Weights of a small encoder-decoder audio transcriber: 6.56M parameters, soap at rate 0.0021.
Rows from block 4 of the text decoder, named by matrix and row number. Rows with one number belong to one neuron. Each number is 128 + 32 x the weight over the matrix's rms, rounded and kept within 0 to 255. All counts start at 0.
# fc1: MLP up (decoder.blocks.4.mlp.fc1.weight, 384x128), inputs 0-127
# fc2: MLP down (decoder.blocks.4.mlp.fc2.weight, 128x384, transposed), outputs 0-127
fc1.238 [104 121 115 121 134 164 175 155  50 112 103 141  89 149 127 113 188 105 118  97 166  91 122 137 103  96 169 108 166 107 129 173 124 136  85 154 123 137 104 162 152 183  98 158  93  70 127 153 189 136 118 180  97 111 117 123 137 120  98 180 105 161 164 104 109 155  96 139 160  91 182 157 114  84 161 148 141 131 138 119 141 140 182 158 117 129 141 106 134 139 125 135 166 123 110 129  83 157 176 119  98 106 114 110 124 159 124 158 111 136 130 133 101 165 114  65 164 135 176 102 122  51 112 133 151 152 128  98]
fc1.239 [161 116 100 143 110 110 108 121  97  30  64 118 151 149 143 160  91 137 129 175 160 128 187 147 136 159 185  88 141 107 117 173  96 117 138 144 161 149 121  56 156 145 120 109 123 141 135 101 136 136 177 160 183 125 170 114 100 105  58 143  70 105 126  28  87  76 139 109 115 155 149 126 124 205 132 143 133 127 138 136  69 122 162  89 160  88 114  85 146 140  76 160 148  56 135  87  84 194  89 141 112 118 134 102 156 172 117 165 179 151 137 119 177 135 124 141 151 187 118 201 109 153 108 139 149 101  73  73]
fc1.240 [174 102 137 135  84 129  69 148 181 169 137 170 102 140 158  90 120 130 136 122 153  56 113 175 141 127 128 113 138 130  93 120 160 151  82  97 130 134 169 102  81 151 115  93 155 115 144 118  98 125 125 103  94 128 133 100 146 124  98 128 127  75 103  99  85 130 129 112 156 139 128 139 103 134 122 147 112  69 166 195 115 114 115 168 121 119  88 100 143 111  80 115 109 127 110 112  89 127 157 125 151 130 139 130  94 118 143 105  81 108 156 101 136 141  78 164 128 132 118 144 159 139 111 157 142 173 138 101]
fc1.241 [138 111  71 184 152 108 103 184 131  85  77 198 139 172 158 136  87 167 137 130  99  72 173 145 156  91 116 135  68 119 123 105 178 147 150 132 101  90  96 124 153 227 127 135 135 120 127 140 149 203 114  75 147  77  97  95 176 111 112 133 101  97 108 182 104 204  92 135 127 127  92 123 128 117 199  90 186 147  79 124 161 123 160 105 134 115 131 150 150 137 187 134 146 169  96 102  91 150 119  69 141 114 117 117 125 139 143 122 162 167 137  82 159 151 175  97 165 116 124 113 125  80 150 239 108 154 185 115]
fc1.242 [157 108 146 130 153 120 135  97 167  95 127 152 121 132 148 182 148  72 140 143  67 108 163 148  78 112 125 133 123 138 148 192 142 132 178 117 133 138 112 145 180 128 105 141 147 127 162 136 134 159  96 104 146 160 174 136  80  89 166 109  77 177 124 169  40 117  72 126 146  40 135  93 117  98 127 160  87 135  53 129 126  58 124 133 153 162 111 103 118 180 149 159 166 140 160 143 179  94  72 159 219 206 139 138 122 148 102 126 131 144 105 130 116 112 171 119 112  67 145  95 137 134 173 160 150  72 163 107]
fc1.243 [114 152 119  97  99 116 130 151 147 157  78 151  98 105 105 124 108 139  96 108 110 131  84 129 158 157 152  99 141  92  98 154 136 149 195 112 107 131 116 135  91 167  98 145 154 160  85 195 146 175 103 135 108  88 150  67 107 107  87 120 137 136  45  14  99 107  71 175 139 124 139 151 154 123 130  45 156 119  92 133 101 184 113 128  85 126 135 141 108 159 113 161 120 139 134 206 123 208  91 101 117 138 127 142  88 140  80  79 121  89 131 146 131 177  97 105 112 169 103 137 174 142 139  90 108 154 103 126]
fc1.244 [ 99  76 180 194 146 170 183 120 124 167 124 126 106 165 148  90 139 106 115 128  82 110 168 176 110  44 132 132 123 151 118 127 112 127 181 108 140 141 127  74 108 171  63 127  92  75 127 153 149 119 135 201 175 121 133 136  93 135 130  89 112  91 117 120 114  76 148  69 180  84 113 202 172 109 115 145 129 181 193 123 114 163 114 199 114  58  46 141 119 128  55 115 176 120 114 113 123 150  70 194 114  68 185 125  95 118 119 110 148 110 121 139 173  84 144 118 162 205 133 113 161  59 184  87 218 130 133  97]
fc1.245 [ 75 140  65 130 141 145 151 108 148 189 164 148  25 111  92 131 153 139 206 101 115 164 107 175 121 132 110 107 125  90 132 166 137 138 146  96 113 128 133  74  73 150 134 190 144  89 200 141  91  84 136 130  86  99 192  85  90 128  83  89 106 139 116 123  57 184 167 116 140 106  88 141 178 140 153 116 111 149 106 123 145  92 144 134 124 201 125 143  83 157 142 123 113 100 146 166  94 109 164 141 155 169 113 135  82 154 136 129 163 102 170  87 139 135  89  75 175 111 167 214 140 127 124 121 126 110  90 129]
fc1.246 [134 111 126 161  95  83 131 116 146 105 127 167 105  65 133 119 139 107 177 125 101 164 142 108 133 124  72 144 133 132 112 169  75 162 154 133 104 128  95 136  95 119 114 178 191 120 136 186 155 163 150 160 115 162 101 129 142 119 121 142 106 146 153 137  73 127  40 100 124 176 159 141 149  87 141 113 109 126 105 148  90 154 183 164 124 112 126 152 133 128 138 116 152 148 157 130 100 109 111 131  76 177 100 172 194 156 132 159 174 118  65 134 150 142 102  97 190 179 122  77 101 117 150 126 168 130 111  92]
fc1.247 [109  98  88  87 140 133 141 148 158 140 110 148 109 105 111  81 191  88 117 124 149 124 136 129  78 168 110  81 195 113 110 169  54 117 169 173 180 210 159 105 106 127 144 176  98 132 138 120 160 146 178 164  93 166 180 154  75 124  85 108 153 146 199 134 133 169 114 103 115 123 103 168 126 150 124 163 117 178  72 107 183 134 163  91 166 172  89 111 113  99 113  84  78 167 166 152 118 128 182 125 136 108 171 171 102  79  82 151 121  82  95 124 108 128 120 155 146 165 202 163 133 190 120 121 123  78 139  63]
fc1.248 [187 156 138 102 128 124 107 141 205 156 107 158 105 161 151 121  98 161 149 147 114 109 162 138 118  95 119 131 149 117 129  51  68 136 185 121 140 128 140 103  52 147 173 157  94 148 131 117 129 117 130 108 155 118  76 116 119 140 132 166 100 116 126 133 168 142 112  82 139  88 113 109 101 103 161 111 149 145 109 196 114 118 110 151 139  94  93  90 124  70 144 163  63 145 182 171 112 136 134 133  91 133 132 102 128 130 123 124 137 115 151 167 117 159  97 145 120 167 117 120 161 130 131 156 110 118 121 145]
fc1.249 [157 141 113 152 172  96 172 124 179 150 149 151  61 126 117 148  96 132 184  91 160 109 132  98 135 104 147 163 127  82  91 187 124  97 107 119  76  64 107 163 120 152  99 144 142 154  93  92 141 109 149 177  89  85  67  95  47 129  86 191  81 127 126 158 118  89 113 145  93 165 100 123 155 110 179 110  83 144  59 121 196  92 128 162 153 123 158 166  83 129 115  78 142 143 114  69 136 101 193 140 174 123  71 125 113 196  82  90 139 159  70 111 126 187 120 137 135 185 107  79 145  82 112 138 153  97 156  91]
fc1.250 [144 107 112 152 129 170 166 104 131 154  86 141 123 143  84 103 135 182  77  47 163 156 115  96 105 126 112  46 174 102 123 143 119 137 163 134  84 148  63 138 118 178  99 101  79 144 156 116 135 139  58 141  78 112 143 155  87 106 135 112 111 186 167 143 110 202 123 149  96 143  99 116 142 108 172  95 149 123  29 157  89 210  82 118 121 155 164 143 120  74 113 116  69 181 136 206 153 146  88 190 180 102 125 143  82  74 150 151 125 169 134 169 125 211 130 126 154 107 130 167 111 134 108 143 130  82  88 131]
fc2.238 [158 154 161 120 103 136  82 103 148 146 183 106 159  82 141 137 142 117 126  92  75 142  95 132 168 185 149 129  76 113  74 120 139 138 175 134 133 134 137  87 155 148 149 111  94  90 152  93  85 142 114  88 139 189 160 150 129  80 112 124 163 127 143 163  69  97 123 112  89 174 142 113 125 171  66 125 153 141 145 131 110 139 114  89 114 150 174 130 126 147 133 130 158 110 125 172 133 107 103 138 109 113 135 123 132 170 131  94 161 140 122 122 135 129 158 136 108 132  76 158 125 171 112 114 138 130 113  93]
fc2.239 [139 116 193 182 125 135 191 168  91  79 163 164 136 148 131  91 100 132 151 177 119 141 162 215 129 105 107 195 105 151 148 145 100 135 173 100 119  92 227  78 140 193 124 169 147 153 122 101  93 125 131 114 158  90 205 127  91 160 162 100 233 118 165 161 107  72 145  96 107 140  89 149 166 147 175 157  40 128 158 118 101 131 143 107 132 116 132 102 152 180 134  87 129 154 134 116 126 116 146 132 115 175 197 113 146  72  99 134  95 132 115 110 153 152 119 175 171 100 139 151  82 118 105 133 147  37 196 108]
fc2.240 [128 160 122  82 169 141 172 137 117 102 116  87 162 142 104 130 118 125  98 159 127 192 122 101 102 137 111 147 156  84 120 123  84 138 136 149 116 132  98 157 170 117 104 162  73 162  96 131 180 134 127 159 149  91 102 106  98 124 135 107 129 162 181 170 192  76 140 130 108 119 115 113 107 157 134 133 106 121 136 119 157 128  79 139  97 126 147 156 142 161 185 155 142 150 143 187 175 155 119 141 153 130 108 113 136 153 144 144 136 136 115 127  85 116 190  77 113 152 138  82 117 100 157 127 103 123 146 138]
fc2.241 [ 86 170  93 163 131 100 169  68  65 121 150 122 177 104 127 161 123 155 130 159 125 111 168 124 161 141 172 158 201 150 114 150 158 113 158 139 217 125  57  92  50  57 125 112 184  56 185  92 131 119 185 112  67 143 112 133 106 203 156 118  97 132 107  80 107  99 109 149 167 139 123 160 133 175 136 127 164 162 142 106 130 135  78 177  92  99 154 117 170 109  72  67  61 136 159  93 198  65 141 163 147  97  55 153 105 104 127 145 183 118 125  76 108 102 139 134  94 154 176 180 103 172 121 117 147  89  88  90]
fc2.242 [128 104 149 100 154 111 133 150 137  96  94 102 149 156 129  92 121 151 110 115 122 158 120 197 136 170 142 105 146 134 114  74 158  86  85 119 146 156 152 162 118 141 145  97 134 110 136 139 157 157 142 212 132 125 143  89 201 126 107 206 188 101 172 158 153  78 111 134 122 137 166 158 124 160 206  53  77  95 104 112 117 144 126 102 178 107 178  87 173 117 147 129 139 123 171  88 156 137 133 120  91  70 151 173 113 116 142 144 146 126 104 126 134 139 146 145 152 180 117 116 158 111 104 174 117 115  78 104]
fc2.243 [158  92 161 160 129 103 134  73 129  74 126 191 120 141 105 137 151  54 160  94 189 161 155 145 137 147 135 109 150 182 133  84  94 167 137  85 100 114 116 176  92 132  95 187 144 172 149  93 149 171 134 145 116 111 187 150 133 140  69 161 195  68 143 163 146 188  93  91 133 177 105  58 108 106 134 170  64 138  71 144 116   5 153 100 193  63 102 179 105 115  99  53 137  88 135 130  90 138 124 147  98 120 159 128 161 175 193 102  79 140  80 149 169 171 155 190 156 158 161  96 112 118 125 101 126 171 110  90]
fc2.244 [ 84 146 111  90  88 131  73  93 110  53  75 163 176 154 170 135 126 170  78  98 174 190 154  53 145 147 178 115 108 148 182 150 155 146  83  91 117  99 134 179 164  99  88 183 151  37  95 127 156 127 102 147 137 132  95 101  31 139 141 167 208 161 144  51 140 128 156 218  63 151 177 126 139 140 110 110 102 110  31 155 151 109 119 110  92 157 206  76 155  76  93  89 112 101  97 143  68  88 119 189 163 158 185 103 130 197 152 123 153 104 155 215 109 136 106 151 107 115 142 107 100 163  61  65 202 100 224 114]
fc2.245 [142  85 100 149 147 113 158 170 102 116 134 128 137 172 163  89  75 173 113  95 176 138 125 106 179 143 128 141 173 100  68 151 156 169  82 109 123 118 142 169 142 147 125 120  94 192 102 104 198 141  40 146  90 141  45  82 123 132 132 132 188 125 112 146 184 128  94 102 169 157 150 188 161 155 183 134  92  91 132 134 132  80 136  49 115 109 177  58 149 141  94 163 159 121  97 116 162  99 121 101 129 150 141 148 118 141 111 114 108 150 132 131 143 158 114 156 148 143 162  68 138 159 121  94 101 126 143 133]
fc2.246 [109  96  89 141 168 169 130 144  89 126 123 100 171 139 118 131 123 125  86 142 130  34 114 134 170 150 158  88 160 105 130  98 150 170 120 122 119 147 119  63 148 158 104 110 102  84 138 129 114 123 141 109 139  73 134 131 101  98 123 129 182 144 167 133 165 101 127 135  87 111  90 155  94 220 173 126 121 129 137 119  94 116 100  89 124 151  98  87  64  98 139 178  90 141 122 158 157  99 108 151 121 107 163 145 158  95  85  84 106 182 146 107 115 192 122  84  92  88 141 171 132 159 169  99 103 131 121 140]
fc2.247 [132 127 107 151 102 127 158  81 111  12 145 139 101 127 143 113  39 167 181 175 105 117 174 135 199 122  89 141 162 192 113  97 176 110 156 100  95  87 143  98 126 133 163 158 190 172 168 164  52 140  95  92 147 107  96 102 164 160 179 187 128 136  99 116 116 120  70 124  78 152 122 135 142 119 110  65 111  99 175 126 152 150 130 114 110 155 156 113 150 122 120 121 123 127 118 125  83 143 175 148 164 162 190 124  78 134 128 118 141  70 139 163 162 147 122 118  69  75 139  91 142 132 180 166 112 113  96 156]
fc2.248 [ 70 102 133 145  86 106 118 137 146 118 159 179 117  80 121 127 166  73 127  99 113 112 142  73 155 145  90  98 109 134 122 133 170 124  49 143 106 150 126 152 166  93  95 159 144 106 127 130 165 144 110 146 150 117 171 100 149 100 167  90 134 179 157 138 133 104 129 161  78 148  78 161  95 142 127 116  99  62 105 102 119 110 145 110 117 159 108 129 129 135  96 135 137 165 105  91 134 148  99 157 154 157 108 113 132 156 142 125 148 169 123 136 126 102 132 142 134 103 177 149 122 123 154 139 125 111 124  53]
fc2.249 [125 114 121 151 167 119 102 141  87 148  99 168 147 150 158  80 134 142  80 164 100 140  64  82  67 157 119 164 113 133 191  91 135 115 190  78 180 173  97 108  94  93 172 113 127 153 168 142 165 146  98 119 159 185 105  98  99 102 172 179 129 105 127 112 133 146 124  89  98 109 201 140 119 130 117  98 131 134 124 131  53 150 141  97  72 114  98  70 130  82 158 161 124  46 154 117 117 130 134 133  78  91 217 116  79  95 151 145 160  91 187 169  80 177 135 130 177 169 138  88 115 186 166  88 136 171 153 140]
fc2.250 [116 122 162 149 170  69 102 163 135 116 138  97 108 131 177 100 162 118 151 188 143 174 131 140 181  55 133 148 133 131 128  76 103 127 132 148 170  78 150 106  94 117 138 175 109 190 131 129  33 124 152 126 192 114 110  78 125 140  80 129 179 133  80  87 136 106  84 198 133  94 103 181 104 150 115 103 101 121 191 119 193  88 118 190 107 154 184  90 116 153 154 104 106  89 157 174  70  95 158  92 117 161  80 163 157 192 103 126  97  66 101  80 123 102  82 164 117  99 156  90 138 183 188 121  99 180 142 130]